{"targets": ["pattern", "ground colour", "pattern colour"], "norm": "rmsnorm", "norm_position": "pre", "parallel_block": false, "num_experts": 8, "moe_every": 2, "shared_expert": false, "widths": [96, 192, 384], "optimizer": "muon", "orthogonalizer": "newton_schulz_5", "batch_size": 256, "weight_decay": 0.06}
Rows from block 7, named by matrix and row number. Each number is 128 + 24 x the weight over its row's rms, rounded and kept within 0 to 255. All counts start at 0. Numbers have three digits each. After the name is the row's rms in percent of the matrix's.
# convs0: expand pointwise conv (model.blocks.7.convs.0.weight, 768x192x1x1), inputs 128-191
convs0.411 097:085121114142098118114096145151124115089123130094085164112124120124143148101143135136127184136150142136125139138114156107166117089129115104144168112104086133106136163128145135139140158102115104
convs0.412 055:124163117095122125128115129093100126082150143125113162210104137143126125131089155132126142184093132110197081131099116116104127117150085140119111129155150144072130109107157150155171133120124143
convs0.413 083:176165134119141134142124104119157113092106163157072140133105135115127133143168119119116118165157128141116111135097126088136120104127107163120152125116108104135148113127140161125123117155151137
convs0.414 094:107129131175150147140118141105113122156133117141186151088145129101060170103164123111155103152102123155096123131146126110149118109150137088165117134151103174089136137118120117097118131107112109
convs0.415 100:147117120133110087105153116103168102131154120129112155084133106085105093144131143135121086114157164082105089111107139136098168114126084174119112116148137160162136120123096131121149166091113101
convs0.416 082:131089121115146083111153147148089126119107152132159112104132120132121132143121123148144078111167120104123102135154142154123116162108078130146132113103155135116100097152121115090147126115125142
convs0.417 098:153146156116129170125122075124133093153136132109116140137105131130151120084148102079106164169124113113125105152112165154172136108096116189159121099129158139132106128122126103123112116122106152
convs0.418 136:129182149159096087113131125140127120142124101090139122143120145096156161173146118146122157138133118134131161155119169161118088124104160105121164105132152121106105155107097105094119111083122130
convs0.419 090:132131103131130115125120101157142089134136151096136123102153145163157164146099137110106115169144126091145150095122177145096128115094142126150126117155110124119169113090144118164142160147094095
convs0.420 130:150120091191086132106121105125110148134113126147156122120164170146109165072104123109150125136155153132144124126122107120094130127126123128143133153112103112120111140157107113106164126148140120
convs0.421 069:111084149122149088078142150105083144155129146097129121148102107136091168100161128142160123104130093167133085085097103157123155147111115132122156109111135108146136109149132109075103116176148150
convs0.422 038:114071118121090134124171134120132180106121100089128089156133121121104132146129105118131096117152123132156136137150118156114127164096111148129100154150127111091103131145136166097142146094156073
convs0.423 135:127166126091153122122142128132159138173146173109134140124154111137131055186163137134158119129120098110118116125136145148144147148123153147110136055151120153115083142135121102134150145127106144
convs0.424 035:111080145137129136169101147093102111139102124147151148120111113129130146104151137113125119132100174074091132186124161148158116118137136137151146130112123136115137127148083119081167107113155118
convs0.425 071:134108127156142094146141118148108031100116155129113139108158095164129103161118117124107097117133127139114156133091162124095161122119112125114130148144139113187141134144165086111143123139098161
convs0.426 098:166159148113170106124123128124099121127119120165173130106120130175130118147134105138112119181092168145126110117163174103108134106147104145164139086181156162113148098126097163074149101154110127
convs0.427 094:122137144126164187091133128138116135131146121161153146138143081110083128138142121119167153149182122122110104115160105142150139112139145113120116147146111134151129077105113108097133162155097106
convs0.428 107:131094152087161110108075118175135144149152160119125127142157154136148140117181127132122149175123121138089123175091085170092155133157123137143119167114110129118102129117137146115160122145126108
convs0.429 095:154129130108120098108123117125158111137141128114131106124123182142139130111147135133137118126113141116136087088099155157134155095162110134106181121143140173093171181113121115103128106113084104
convs0.430 105:120119127129099112100154143144147134134083121140196137131178113124137182136114123123119121146086114142111120150087107194134103115112155097136123119135131139083150143145111112145155102135111148
convs0.431 117:166131140136136141082142110145157134117141083111100133119117144103095114124105129112132137088145173098148143124128115102136164139108095179152110091083136099123115117127112157127116116108160144
convs0.432 070:138115114160138151115076164123112130131137149105127094152098112139125150132126133105118148138114155121157108129117099155091134133103149131114138163105097129100134155106176112159118146132131111
convs0.433 081:131148112119152120113153103125150119131132112126137142133109131115097138153120111092131086109148110155172120133150125145139128087115097158124089139136140174161111110108125157036127136162121097
convs0.434 090:149097166146146132108097149131169119107116123143129146100169134134124113089121128174125102068110062103127122159087153151127144123140135139134083128145178115140118143159145105150129125116122132
convs0.435 095:142138117111087151086146152132183146136105093146163158121165118142132136078110114157133114129124149139142127135131126096077176148111137140104163130122112108109136194104143141109166070142118125
convs0.436 064:098122083161138154112096145130155139143121119135151121143097103157124114130126150132135152094181153112121182143104120123138107159166140180152119123087145117156100110117133130149150092130097103
convs0.437 094:124150126120182078125112138120129110192133108103132092108128119118145150109107091145178137122114151173147127101103146149152095149141107091149137116130098184127102126118081088101159150112113114
convs0.438 089:115106156087125145137138167148119122137079148173147150138072133099092172153147123150134123113132154114092116125110166139117109128160108111146147133116099124083158159124106140092186133098140169
convs0.439 082:133127141117133137150124119117143090127133142122148137122152157091111083113109128143157162113163148165141103135107112115144164111167135136138121157117105113145116091082145113157089117148064125
convs0.440 117:140130147127180130132141139153109157159148081125141125117129098133114118133153118100145118161084112135141149127133091130145122096113126118177121141118165106157079168190130098147150143113123100
convs0.441 061:144144126125159147114169106169085154134156159149110164154139118147152125130140145144120156101160134141118065107079112158133160137135149182164136125075119136090141142150156149114118141134151132
convs0.442 063:143173166152108143169161139152188120129124078133113136106129177147100148126117102108145140126129132133157141138077133125131133145104126159111131117099127149142133140107150112166100133130186152
convs0.443 075:153123103117151108140130152141123106149142138175144095145138114114149169155116164131170160112135131149103135139127113124095165138147085173155091102113165137087085174133125105163121112113151109
convs0.444 117:127150070156105084111142181146097139115142088105120116136150123125183125102147103093185136097123102099126106168133145129128124143097159119118140125124129130100150121129108130120088099132095160
convs0.445 129:138105178186139114167132126168130115114131149149112136143156135067119112113144101117086148122127135098167161094106121121144150151133162163157169152131118110129133119141155165118154129165104123
convs0.446 146:162146149109150132141112126138137147097135152158143155085116080164130134123170113113131163096101133117144108165153117136113147148091148136165093155105133143092101102148146113123102171094114118
convs0.447 111:164116089119104106123134119177102135109118103145124127156128100110124150114104122096118113151125152170131176142119085123145087099159101149139113141116129102079100126124106149117145112114142175
convs0.448 091:098126119154158118095132117123097107120121097121177118139118172143137148134115099145151081103153116127146162125076129071116132096068128124135167112134107143114084147137095131127118117105091111
convs0.449 114:127143121176142158161101133074119132145178136104121112100132155114162146126122091117135146150121118156100149132107132103126138065125088107128122110114113081144100120157138135126121065157122147
convs0.450 078:115161109104140132159123136141124113118167120140123117123118140140164135140155152136086120144169084103109158119130118082140138097120134165095116105191087116137147105155125102093131123143089159
convs0.451 137:137151124136104179171133114069130149131126111140136140158107120160131123124149102125160142158141110120116129164115132163138110100143139113107101140148141162115106095143156135128104123137147122
convs0.452 049:113154111137139142117127135135135106133138123146088125106160115126154129190135155109128160160122064066153136115118182122103128107114157113130146133119126108129116140138134140075138137129106123
convs0.453 081:140158071119165133086122131141116126103082131118134109128118138109139074150147109151128122116155095144123154166126142101127114123116109131170129137094126121129135136128114115185136072150146126
convs0.454 093:099087161131169144129100136100120063154101123172127115154155105145149141092117118095132079141182123153118143142163129150097162140152119108152144131139142123140131191081138159117096152126125146
convs0.455 166:126142136126078161116118115105125143118106129086152163134148146137151141098117146151164158145144131120123126152136126156144127122114091125158128108094129172119173151163148169167133139137159104
convs0.456 112:093135136149136110137122118149075111162132145109165119132153127088117139097131142099104092103097118082100100115128123122098115146157126130101120139137145136097133087123139123103119176140094167
convs0.457 141:089100144174127141124103097158097118184118105098110122139128112173114120144124161185130146114162132131126116119127139110119126136113138099139149128126120125117109187121167113101139168106114144
convs0.458 115:115136098095121142100132172114128127150113107108143141088161141123130096119157137143132092115101098141148134140111159118133132114128215156143126067118143123119138135141136106149154157134134134
convs0.459 108:168153125106125110125147085097163145128132080142103147142146105098138104140096115140096096149131096086083133136152136083146124151134100172165141127107135078111109095140132109151118116128135103
convs0.460 067:126091089110175094091133124162124143131120131152096134147131131108101105123172089140109128094124118102129133127121114104143154113154092100125092108150160152183134104107129127150125126101124078
convs0.461 090:113163155157168139078152087145096146164095156143124138154085150109102140117175149110192103138103117163137145114135094171093127177138097135135110139149101096124155097148137113124130120115138111
convs0.462 132:106163144117113131088088157111154121131145122094131152112135167126083133105166145129109139123130108110082152101104121098183122101129140125135116095126124114137092094132135103135145136097139131
convs0.463 100:152101145117161101124149139129111125099131132119140091086089108133178146147104095135149133101105115137162127117112054159148133135129130090113154165124120131154139125145120111136143124107129124
convs0.464 163:137155093122136123123146123162099102128138145144129099147120131165084072135143126104099151083122121095107094164157112115091149107155123104110129155131121089152105147146112143131143117086131124
convs0.465 124:122111173126096103131104124124138143138110133115112123149185100123095153085131119079115150128155090132129136128100176138144130097144170145165095131150112131073105159141091151088138137143100148
convs0.466 076:084170117128150125104127138120139169140156137093117120119125133156128142096153115115138149149174147137145164140092082135141171126139127142108156098126135115099183125144102161137113112104120124
convs0.467 072:157114127110184130112084144127161139188107106133106136123130117137119116126113142141133128139141107079107109124128115143123119120150080186084114122128126133122119124116134139085117123159155121
convs0.468 107:120125128129147120129192126122175155124107103145092112127144131113130139147151140132093113169140112123156090090100096121130107140115100144116142069165102100156114126152150127157126131113137126
convs0.469 063:193130126118117127155125150122130145116139175093102147140108130102113145087135143104166104133093182112106145144131126153106155094144121150116158127117131090124141115137131157124152096159089107
convs0.470 132:165175105114102138086161103121184113148132117080125111161132107124103118098171117138139090145140126149107174132118142134105136119126152133124129111149152111106176151116099154130107107130137100
convs0.471 119:156155137123102130127132122122148131136143115126087145124197114105099117112098154090150169072160098168127133103107147120134130138126130152147112111133084114075179076130110139129146129145129148
convs0.472 110:150124134139102147134129079153159107125110135157097147111139142093095106163131137145124107117130103094103111110145124087134130136098079159078131122130168140114107157103123150099105161084102108
convs0.473 098:091144133114113160161144106137150104157157117155079150114136085170134141150142096120157142118125126117139160068126080098147134122118137100100083102131138125147146130151147122152161148128146151
convs0.474 102:115128107149141103118168111102141163119126158160128147184136143132104135150131130116107133133146143087169132116113125113089126109154143151160122131124146135159122152093134170137136164110151094
convs0.475 083:120099181107150112142126097158090132125059139101128130155119158130090127101150144102121107102140142189118128118095126123133085131137149160115142121135175121139152165097128136141130135112100141
convs0.476 092:115106101133141137148131162132127056135115126172121144113144109098114114113113118165144138138146109130132100151137143112154098109148130151102149115108106112137131100095134151148125143121125077
convs0.477 106:096150069114108091130139138112101149179137096104133112113112147119104135086139095124140137137157129116114070138140145165126147152130146160140151138160182122106130135153119120173137070099133143
convs0.478 125:146110137120177169112142133083165176146143122136124172122093096112090136184155082125108124140156174113104135138113162110094106092118112168105121085114132130101119125140154155122125129133143159
convs0.479 072:159143115129119193132121174140133122138152129132128128112128130115116181109119135112143106142146112139126114133119128093141131138164129124103163140106082135082122133121114089150155145184097142
convs0.480 133:104115123137137153124132091134163128120122128087104165174086123127158122102139152142098164119136109104081163167117119144142130164140168130091135161105120133099108110138161133124133102091133132
convs0.481 122:115097171121097084176099122130148110160104089138114132157146125156131143100105139122104150124107127119126160161107163129120108140143138091126172124127127109167124138113125158156123083117143125
convs0.482 107:127115067131105143109125146097132131131088168109130168097105154148107144095108082123118169122166148079159145144094101073147101142137140108141126138107113107099140142114138140200067102128100152
convs0.483 101:142086107111120125112110094081130123121136085118136128117186156168131113121117135123183154132110138165122130129139178146136106165145136147108134107126137128139145131167128144118167129120136123
convs0.484 087:119123124158106113159115143141098142153118152153139105141174116126112183125081136132129129113126099125089105107112100101134141055136107151098118125103144126128151103143093117108112120130155105
convs0.485 086:145143165165132155133132117133163132097139133132122110085133113117122113132137163135086091142108137067126069107124133115111117149147162071158095153113108128157140144160112099107129137132069090
convs0.486 135:123156157133101105125081118155135141133102142103096112158131128159130138126126149143128123116131090118138104128159124157129118101105152088137088099075088095108154156107150127203142116106107105
convs0.487 111:155127125114088149105140112089146105101156119136171114114169099131202115136093195136124120136128151100133121100095167166179145144137159116147129137143131114125100088114106107103136151141127163
convs0.488 110:169106139108125178108129158117098159127136134149111115131072085132133159147129120112152101139146150103142139134113106120114091074112107114189127105132130139128141129112093161134137083099092088
convs0.489 120:142152101133147088170181117089127146136148124148118122112135115138142142148139112140119114166100163141117100146123100148183132099117100150103135128098108105148131147176108149092114117142151108
convs0.490 096:138143123089145116102137160150121133142085107137143129137141151127101147135169124165125109139136095074118133158095105125128159118113106139134082118123099106138078130147129152140152110132115097
convs0.491 069:083096114176138136100142095109125157128123134148109115142094104149144125112155131068104150133109135175119125085123130176102118156082124105136146156125156108153100143150154137096100139134156168
convs0.492 109:110078131135107132143113133142122120156155146162112127165153132143075118158160134134122139097142161100174132127116132168112090133160161134118111111170120131124123139132143086111085106101134125
convs0.493 051:144172155130185140136131119154121113190130129147145109082164115158122186129129141156132161151124128134115100153131136083131113096142116127156164102141128138108119144096131073110145110130111147
convs0.494 133:159124150164150135121139136116135128149158124111155168136070142083127102141134108117199103164130149129142134153119131113098116069103136075137135120139168157131151155115113144102136152104129079
convs0.495 106:142156080103126155115107175151143105123120072126138135111122112091099106145150096056111123149104104105112153078122145104133116097119124094162139114100155124102171123104097102093132130113108112
convs0.496 053:120143120150163113098139133115119108138126090145141205080120114140111104111140120157135149100105108098153161122158135088125154145163147168104100144169114119128108138157140159115179114155130166
convs0.497 080:178119116101144122126116108142133113147123143134146112067094100123157109139133144087125144141144123113107123125170107174159130072090093102116128164135124161133079093117101141130169140113078134
convs0.498 075:104166121066117106137161094130123155097144095138102120101133110113105146104135190124140119142132116117152152112130164156119125151159174121138105090124132136132107101134131129146116150091112112
convs0.499 074:197119137123170101184129113106128134127098125108091107120149123073117125165112152142110116141120115138113129160118167110062147138150157131112157156190130119175134133162121097102135160129075182
convs0.500 086:156131093164088153134117101132161082181178147104118117147131087100145124107091116120082134113116164130116107123101159168108140084117114134086118136046114101136102163134144113149079099121150152
convs0.501 109:095141134114088118126140145153134118153093113132133109145112136151096167126139103118123139139160156135135152135156124142142171126129131153118150136125142104171146145122158104118119102148170172
convs0.502 119:127082119120125180124141114135124121129149128097105144179106132157117155111097136143123123144106141124121124166097135140158147167145140119130130116118132112096141132158146110169140122121170173
convs0.503 145:176147132100116127115138128129167139116054172105118140143106168141169075113114131118109152114154097100145101124140132097133123108102150112135133120066102121097130129106120137195138153126113111
convs0.504 080:124115148088097097124137116137142125090108109132112101119132162140098108139098085139143169132164117169129139116174176143139121126129151161094121106159077155125176130128135183125101201100112115
convs0.505 072:120172154098115160135129085101130162128090155134116144158112122191139134082089123163109116149132104132133091153142141125136147104151163126097129093122152141136155139125107096127077100102116139
convs0.506 092:137144147129125129157120159154114091143154116120115125149113102069165121144154112127156146122067091115124140138137118115102146139148124102147090103116142121145163129113150137108141143132122133
convs0.507 104:131117129128149096135108145141134116112131117114113112130096073110147089147148132146107115109144105153101111137114174089133052130120131172119160120149132118146093094169138151128101150126134134
convs0.508 084:128117108114164134141102129098170104145097117131129144093102143117105076097123123105120120133127154174089147158176131124130122143152124151128132113165139099124084114191159094087127153168126149
convs0.509 092:132121154125172126110100145117112104156149147099119109141144125112152131120148091129146142129140132144100129104120155155103144125098129158140125115119128147099127122100116187127125157127106130
convs0.510 067:094083139125122107066130149162126147075127104100134099108093115102121114142169139190146143152097070140108178155133136176127102130148152119144152125117136124120117120165098116150165124173077093
convs0.511 060:135110145136103122113150133139123152097115174124107150149099129167133117134126119148101142121125138115135112121176126142138125151098129170107135086131127110108172092158107101162141090161058117
convs0.512 149:094122145166133136106175141082134104145143162115147098140147127140098144104150118146140137146142120129111114134125145106096142128133076171107123144090119124136131144155163112120161130072119133
convs0.513 096:153104124127148078144184131125137141136123168150163159153134108110112143106079152117143147136137150135162116148136098116153199102198153121150106091153104109128099058106102126090109117104146083
convs0.514 080:117171096083158152153106089103136117136115137124115150116090132130166073127138096092146112119099102097099148159109145115135090101155121109144098112169092103127119115125165163112149134163132087
convs0.515 086:096114139141126136144046110140145091136133158104092143161069084133106143150112123148106151139139104128115156132125139132149097134116133115109156123103102102117084070128107097120133093120120115
convs0.516 080:155104163160127112099097108164121140100126131111101069121134114189127073123130119139141109125127108106131165120115140104144143124124139186106126124106109169143145114102140135146129090153183130
convs0.517 095:100134129123101138158075127136126148119088095119105173151112139106137121150163113168155143147115096099089093127142125103154094147096143120106125107138145119129154110163116194157124121151118089
convs0.518 069:123125054115150098095080127147171153143142120125180132121168119157138169128114107104144158162149125076099103133145120115136103095116143136109128130107097147131152117091123115119125133119126148
convs0.519 106:102078102155082127127130113094125161095166131164134100150121112168100117109148125094115162115126152140119142101143127168113103121101091130154102169104122142098123135108141106124131123113096147
convs0.520 137:130156153146102104162095124159144108100155130191117152148132129134142119118102121093122123125142112051157156125107141126133128127164154163130128129134114131101113122131151125101154158133137147
convs0.521 099:141127124102087108099162117076132125131128127124059138159118131122127150106142107073147159129084082111131124098088099116093129098114130115114093126126149112138120106148128149161097092162117185
convs0.522 148:154146143146140127111157125134106124137118146119085141106107134124123123143157163094081120118151130076124116138135172163146152080184078108168099120114144108160170142129106128129177105106117148
convs0.523 093:123127146140120142108149142145114131125116118076094124184117119131110116098125116128139131130138149101137158098141162130119112153137082143105145095190130119144165157146159121107100101114175124
convs0.524 061:114091127132159144137153130113149101159156144145141087123095129146120135135108123100121130135159123116122143102141143131146153109162139150141159143132134117132150137085083143107129179136150085
convs0.525 119:127142163115111114126126137110098147150111145093166130146146127123096130094080140154135109113132127119141099173085129130108147142156134122176135124150124120133140128097133115153148121117125136
convs0.526 119:153109166141131126110126102154138158177149148095127143140114140155124116136111172139140095183085128116132175087108133086170110123127155150162117151134112102146097119105114123106134121113089131
convs0.527 068:111157114129141114156105136133154114105139135136129142079157142128107116111136085133142135161112170128111114073111074109105152122111146119120133147141128126127128144103107127136102160149140146
convs0.528 150:154146144083151111129119128141160099167149139121119146105097136136100121128083145125137144136134111127122116180116088159099136135181117120094105167120128140107105142118140175101185104162114151
convs0.529 104:100091137111073115122113119169093094141125135153155159141138154112132159135150106126165093159120146158098141143135064110203115133095115078143132160110083182130130125167132173127102086120124105
convs0.530 152:113164126169108110061118109068116113118170154116136101095102102107101134122175168145118141129128139059188112125146103144146121112129138146140084096141146138126150109103105092099141110131116143
convs0.531 097:165167153113092099103184141169117153119128130112136117110121149130163138156127146152074122146094137114147135113139098080164170123139104152143148134143173131109099089121091166142107108137118141
convs0.532 088:165160135120150120091122103117110147155165143148111097107124165113113094122164118119212131180138164172181138159135119169113132186137154121151120099181139136118123122107155131129167127108110122
convs0.533 116:162151166152103145152104129132136160102147130129166122154134139131142154126146133137124121113153097112105145130114120162107165116143118163123130118144143145147110119103182109128080097173104146
convs0.534 113:116130122137119153081120106165105137136096120134131135168124114135104159096083116118125147150121150102078114140162091136108104130139088165132141107137132137101123099113134171140171090101133133
convs0.535 145:127176142154127123096120124132083108143108123121145145066127160114143154089158159129124119103135118127120092110144136119114144190125121111128093142157145122112146120142103103129126138098107135
convs0.536 154:155084120096123130132114107137143137071127134112145157137124166155137102161146104104126150187136146158124142137145091117106120135123144115144131114149140178116144119156157135108160095096116124
convs0.537 110:115151109133142140130098134150171148154147109179116132118106107146128085070131105166117128156156155120120117114104145133105105169103133144102125117132095168114110146128140075109129073135106111
convs0.538 095:091118110141111126154125167113170079146158163129154133147107105131127159097138131141114155146143134132060155134117151111130092137138097125099135118064114095098073127154154137145100096135124123
convs0.539 132:102140128153122130121130130167123141163104101098151108146105152159091101116147118161096139108124133128081127125108130116165126138100149142158151119140145160161079200128150136114143105140097132
convs0.540 099:122143152100156109106150145157124138096129167088128141099163170133108126114130190119146134150073142116114109105137124091121107108086104081124099153087123144060115138156115101117119165104170176
convs0.541 093:114153133114150100124137134122109143170156168115097084135129132116164149118167110145100126099126152139142149109098128181134121085144108133149108135093153095117106152117117124108133102163120106
convs0.542 070:131150141117142126141165150126167125100119142200093128157132121145128138114154093151166104160102175125130110085090120106119103080148127158096101125103155120135153113107109140144173130130159142
convs0.543 100:127114141124140135119145117136124139173142144102128126106139178144117144148116159144085109147141141115132104135152103073134111118171138165123145134158091101125083142100156105192133120163134157
convs0.544 081:126139125109172112137150131101127115172117175092082157117120114135098163128120123119098127135119125162157159104087116133126130134129156143085120153144100149143106114179094102111193117104119138
convs0.545 105:161117140133112086171128117178119115143105151101143139103172112101120116111158135107116160133116088133183147127099137147141136096173145121112095137174149121129123115117196155116094115083160135
convs0.546 049:121102154153108097118108137105113125148124153084118131104157109122130141131100102146128119111106130153147169129152136128131104129142162129134100095139108094172134126092140109163130148142152125
convs0.547 093:177154125140141125158094110097109107097133166122130136115146102116141137136136135119131127202112112135106080131127119109124092099156128100165109135163109099122105155153143130108113107129104131
convs0.548 134:141141121149093112124142106128108098124106113137120108110102163130125127130069104118111127136068113128131133067135122146172158116125089159143118147151103127160122134105114118125113123160135148
convs0.549 127:188139118132122116126121157126138129133111136113165171154110083148132119127146154135097138134119157125142134120149144140130143128158146178127108154129155155134150114167132107138088155124167133
convs0.550 142:144131112088145152129133197086115155119126146158149109121113095168149129109131163108125105135121108136146138158122110159154099164122066155103150124131109132111151128170152111127151136100143143
convs0.551 039:125098185099137099141079106126152129142107155120191097085119131110129099154137100110144130124114105120092140119150134125156153133174111127117143141105096134110143145135141084085102132153139122
convs0.552 122:104120139113143119165103169081145179112139132155143088135129145153135142139117145110122083170150104142106141146132117178140142110134089156122108123143136171096141110121147109098110144102072107
convs0.553 085:132167156139126104119137129161114134151126134140095119083118101111125106148120141114138138084135122163130135128161108112157156116069113152146111091120088176072152133156128120102150084107145147
convs0.554 077:079106126101126114163142144144101134129117088147113104166141121077120146159112129160130128162104101118139113136106109076143154138092125136126106108141173143130087135160131122125124102130183135
convs0.555 157:120102130150107121187167107110125129137184147113124152137154148123115180145148121094150139116191106154109098113110138081143096148145143134178133114147124124095100117136111132121162130172114121
convs0.556 107:139141148120111137107116099140117113163137102116153140172159118126134114123179141140198205105094127129107136136112145118132107189110113108147096161108166112123131101140100093128115152133122147
convs0.557 105:125122077127129115109131126125124129136140171163166104115137151118125112090165117107131131091126164144132149126190142145114123171104130129102098088091197096126067164125110161128117130096162090
convs0.558 080:110117118096144155119137127079109163122154089128125152117134145129136138145147129114113142179185139144138146091118131105145122100135182118138122125128167151136168139098164153121127171124145144
convs0.559 134:143112133137150170136146145156140103112133147172136144132158173129108154157135168099157086100109159146138142104131109087136130156120108124166106104120121156120140109104147122148102133137125118
convs0.560 157:144111152106138135121125149144078126126135108147105145138185118101104100167097143151100112126137136168167139140106144108103132097106133137172124129154127110114177157107139119083155124125093165
convs0.561 083:187141108121117150109201112121172139131128137134138102136139124140150106104128159134107163133126137140109147155146150146154119125113149124158132171138101152132086101125163101170132113122147160
convs0.562 104:103166170139119091065142104142133082116112079133132120139096139164165101140167128140129156180126097138116134128098067180146130117168138123107144161110157137148108104136128126132095161134150068
convs0.563 094:116143119106146123145145114128151170178155140110133138145129094143116123152111164112145086156088078115080147082089118113126132148152151137143082135151130101125136159102109112120149163099154145
convs0.564 101:147118089105099121147072153113133102159087112114155141080158141068149173114120116156142131147166139144141159163149129142140106097105088123138123119136123131156141140098160145094141133135144182
convs0.565 134:148143148125148126148166149121162167137100108159118145157127172151131145082066107148128148107108128151165148114092103115099154122132112164146135104146113111122117101118126118134134140116112062
convs0.566 036:104072145109085123125102101150143147141150100143135126112114130132108127117115099091128087151161169111157169153149098157167154136092139143157128115126151139105097129107097117145096123172144148
convs0.567 075:119122125123180159150163127160110112118150149158171167135149127144110115172149163089087137152139078146120158132105120099153183102098097099146142152127128152140140127136148108105116150145150115
convs0.568 149:107148137105144154139158157159136175150127120125104121149153155131107152105092131126141146141136121142144117130113147129158130100078150137120137154090100115122153154106096132101135105106095075
convs0.569 057:108118149090103118116120112120127126159140149140161106157132147124149209125145145094126095092146119123127118140115115134130190132172138140157126175083090117158130131139121090133142087102090172
convs0.570 110:139095109152138139101089126133148101132120119148084115114116106145144121121146091152109106118117124121113138137113148163117077153109166126119150115157131128094124176146120110118139102097160116
convs0.571 074:146166092106132144107129166133091086117127111129106152181141146105148129130113142128136123115120090092155111111154141088093123100109101173092093090107140145090132120128150133131094125088114156
convs0.572 064:134090155104134138129120112141154111123113078141154131158146130139113120134117095108117132146071119141102134141113099133109109090115143134100162105114174134155105101069083128135159144129119114
convs0.573 076:121160120133096114139149100144124143150148090149124141176119187152090163147090166141129134163140073169100113156173091155152158123128127157131156103127114155121125168131134176139128122105135112
convs0.574 081:149166138101125132128107163180124126133131162105120148108123167097105111138159185134100144118153115143097129148160164125127138158147145145081157132146149171114149116131170130106181108161134128
convs0.575 094:152101129118121091169171123099160125096139141156120074106107115121101112100115085140123120149127143142147100151137110128173179124191148122106108137114126100163140094121092125129094100128134157
convs0.576 099:087152123091130141138146137140119176127129102125189140121099147066127144131127132104127140133103140151157133156108112090085101126110154118146162169155138102113163148125135146127136129121135102
convs0.577 080:162100158106163107101119092131122095121127115147157128153122152146153072145148143124085135137125131107100211152088130137115127122117135101140141101089119151131149119135124104104124119117157127
convs0.578 116:116115097136114126138106111159106134109102127101137210142121102111146145091176115129112095176137083095065100128156103130119139114159086131135143124133072096080150142156137111141134091150127098
convs0.579 106:164170100135152122128115125106099184092166091091111084138137132096134148123097142120131142139109137116182096114112115106129098147113088137144117144127175144090162104116141099123126129123131128
convs0.580 120:154100112107106161123157122132100116143091170139147130097100159120112133044118169146173117133115135129116127138166091130142129111107128166104140123156116144110108145138103119157140139162135103
convs0.581 128:129148090128153125122147139127157125155163098150129187172117144088120128099103170122124126146137134109113080099127129084159143115171109145132164134129136122151117192130119109146118121100089128
convs0.582 096:121133125109171149112159170145123146124083141132151120091122103128158145140151142126080086157118115084116118116105105147123156135107108182067145140131095114124118151109159107152113118099112147
convs0.583 098:136160093131148108124121101138138130104101120156137144100136140145131085144098104160129102172138137090125145102134135135133145104136114153139118119116117106129119119155140141133116127126146101
convs0.584 102:120137129111123125133151103152164140153129108120148163120166120109143128132133118119163141103162069151126134122148137116131173167086147164126099103115112138080169133105114131086144147103156123
convs0.585 117:103128135141123148139096143092108094119127164084135135081128086140135108139106136060103121143136084079114127098147167128138117113099100109113126115101096146116153146147093114105135097135131106
convs0.586 128:127134104090137107157160170198134126095140154151125119088128077122112130132140125136120139078138123111135143146126078136134143163098144172156134123121146112075098119114167116159089128108146143
convs0.587 133:101152153119128106100144124141157116160142112119179146112178098130109139106128117148136134111090102132132178156122117127155125099105074110145152156097098139147145132131115148129133088138112152
convs0.588 096:088143134118152122141102134155126100092112131079107104159134158152116167100135118141132083103125101135097129151125142127119123114080095116129115095099160089127159156163144130106119146113103096
convs0.589 089:139126110093154124167106132146193137123116136113133174153098138146133140110123110129094149095121083153142163108070136145170162131106148097144110114118108133154168168166155101103126124117124193
convs0.590 121:141168131144134139157150072147178142116086107142166129141165111133086164178165104116146043149134099140122157115079156155132120133150146142134143137165113120065136138136134136121151130151118128
convs0.591 094:135139181156127115119062150129134131126135144163148112108116165087113091169105136118147167132125151113127171128155132143100125174132156148155139108138143115089149153119170130099160126139119115
convs0.592 126:155146135119138093142148156168117100139144108131099136108132119136112135104175126160138121095131133117088134141139123130149167118126144126114165107128062088153126151166114159121147089140140121
convs0.593 097:121142095178117107148111083175126114150173094124116112141110103117112147098162142137139154127147117147161156145086110139118116151137140117100069121143120096110110148140172119112120138101124129
convs0.594 097:149146138111121156124123105117127114161097120105155098141166150120103122107137086098104124161153124153156150147124158114108143127129115170128130104179141149140114153152140152128110103146157135
convs0.595 077:106107080145134127183125149117133115084136135129129141108137088125064163158165117080156149126123140133123167118138133122086109104116120117131152096105101137135112159113143144153122121140119124
convs0.596 096:099144122117109125136134155128127148151136187151141154138140108144130149069141128080131129150137152148107168156141115095113098167122165120125124126162126111167146151157142110131122181124116162
convs0.597 083:130185136116144137130125155128104127149132135131131121143152118130136136073134131135147136165148093117125137144125095114142120130129122130175116149119121114082181112147122106107147086095113087
convs0.598 086:145111113132141127160123110133118133130116117127160142134150145125165169113107121129118156119163100100122135116173180130098118138132096158139135107124069104160130124150143148161135138155128103
convs0.599 076:132145162127089140068123113131141126121103151057133079161157150113146111141127157151141147123123113144158100111135135145135130125143081158115117123151150065145080126141191095145101114122116146
convs0.600 086:076151132118115141120137138172112125195153104127179103101106107133101158128123095116122123183147134094122143126113132091118116088117144120128110123154143121133147142129146108105100138125130099
convs0.601 117:174135118137097168121138108116061139149117152135149140116120116099122098126155149101155124111142133103094123168139102142129114108167104164144136127141116141131133100102161124158135097142148121
convs0.602 113:123123122124137131134165123157125099166162093149100123147150069122129102118191119118167125112104120161157153073135144188140128124109086097106105113119083117161106118162114112095147159154149143
convs0.603 117:115157165110167077132184110120118145195121126106099148107146167170149133129158132132138127134141133120157130137142084120120158140171101108080136089093099136132098121142181122140089159147121138
convs0.604 122:092126130145110111149128100152078087129120145150146136104107115133104156113127097105123129099141144112120101142132144124090052147124122131114120113129077109112170121106139106124133122117086132
convs0.605 103:107122101143122152116158149116131147122127096123125128127131121143118153139161108095153164116069126124086129118109121144182142126131142174135136084125096144119128108098140100093129102158104155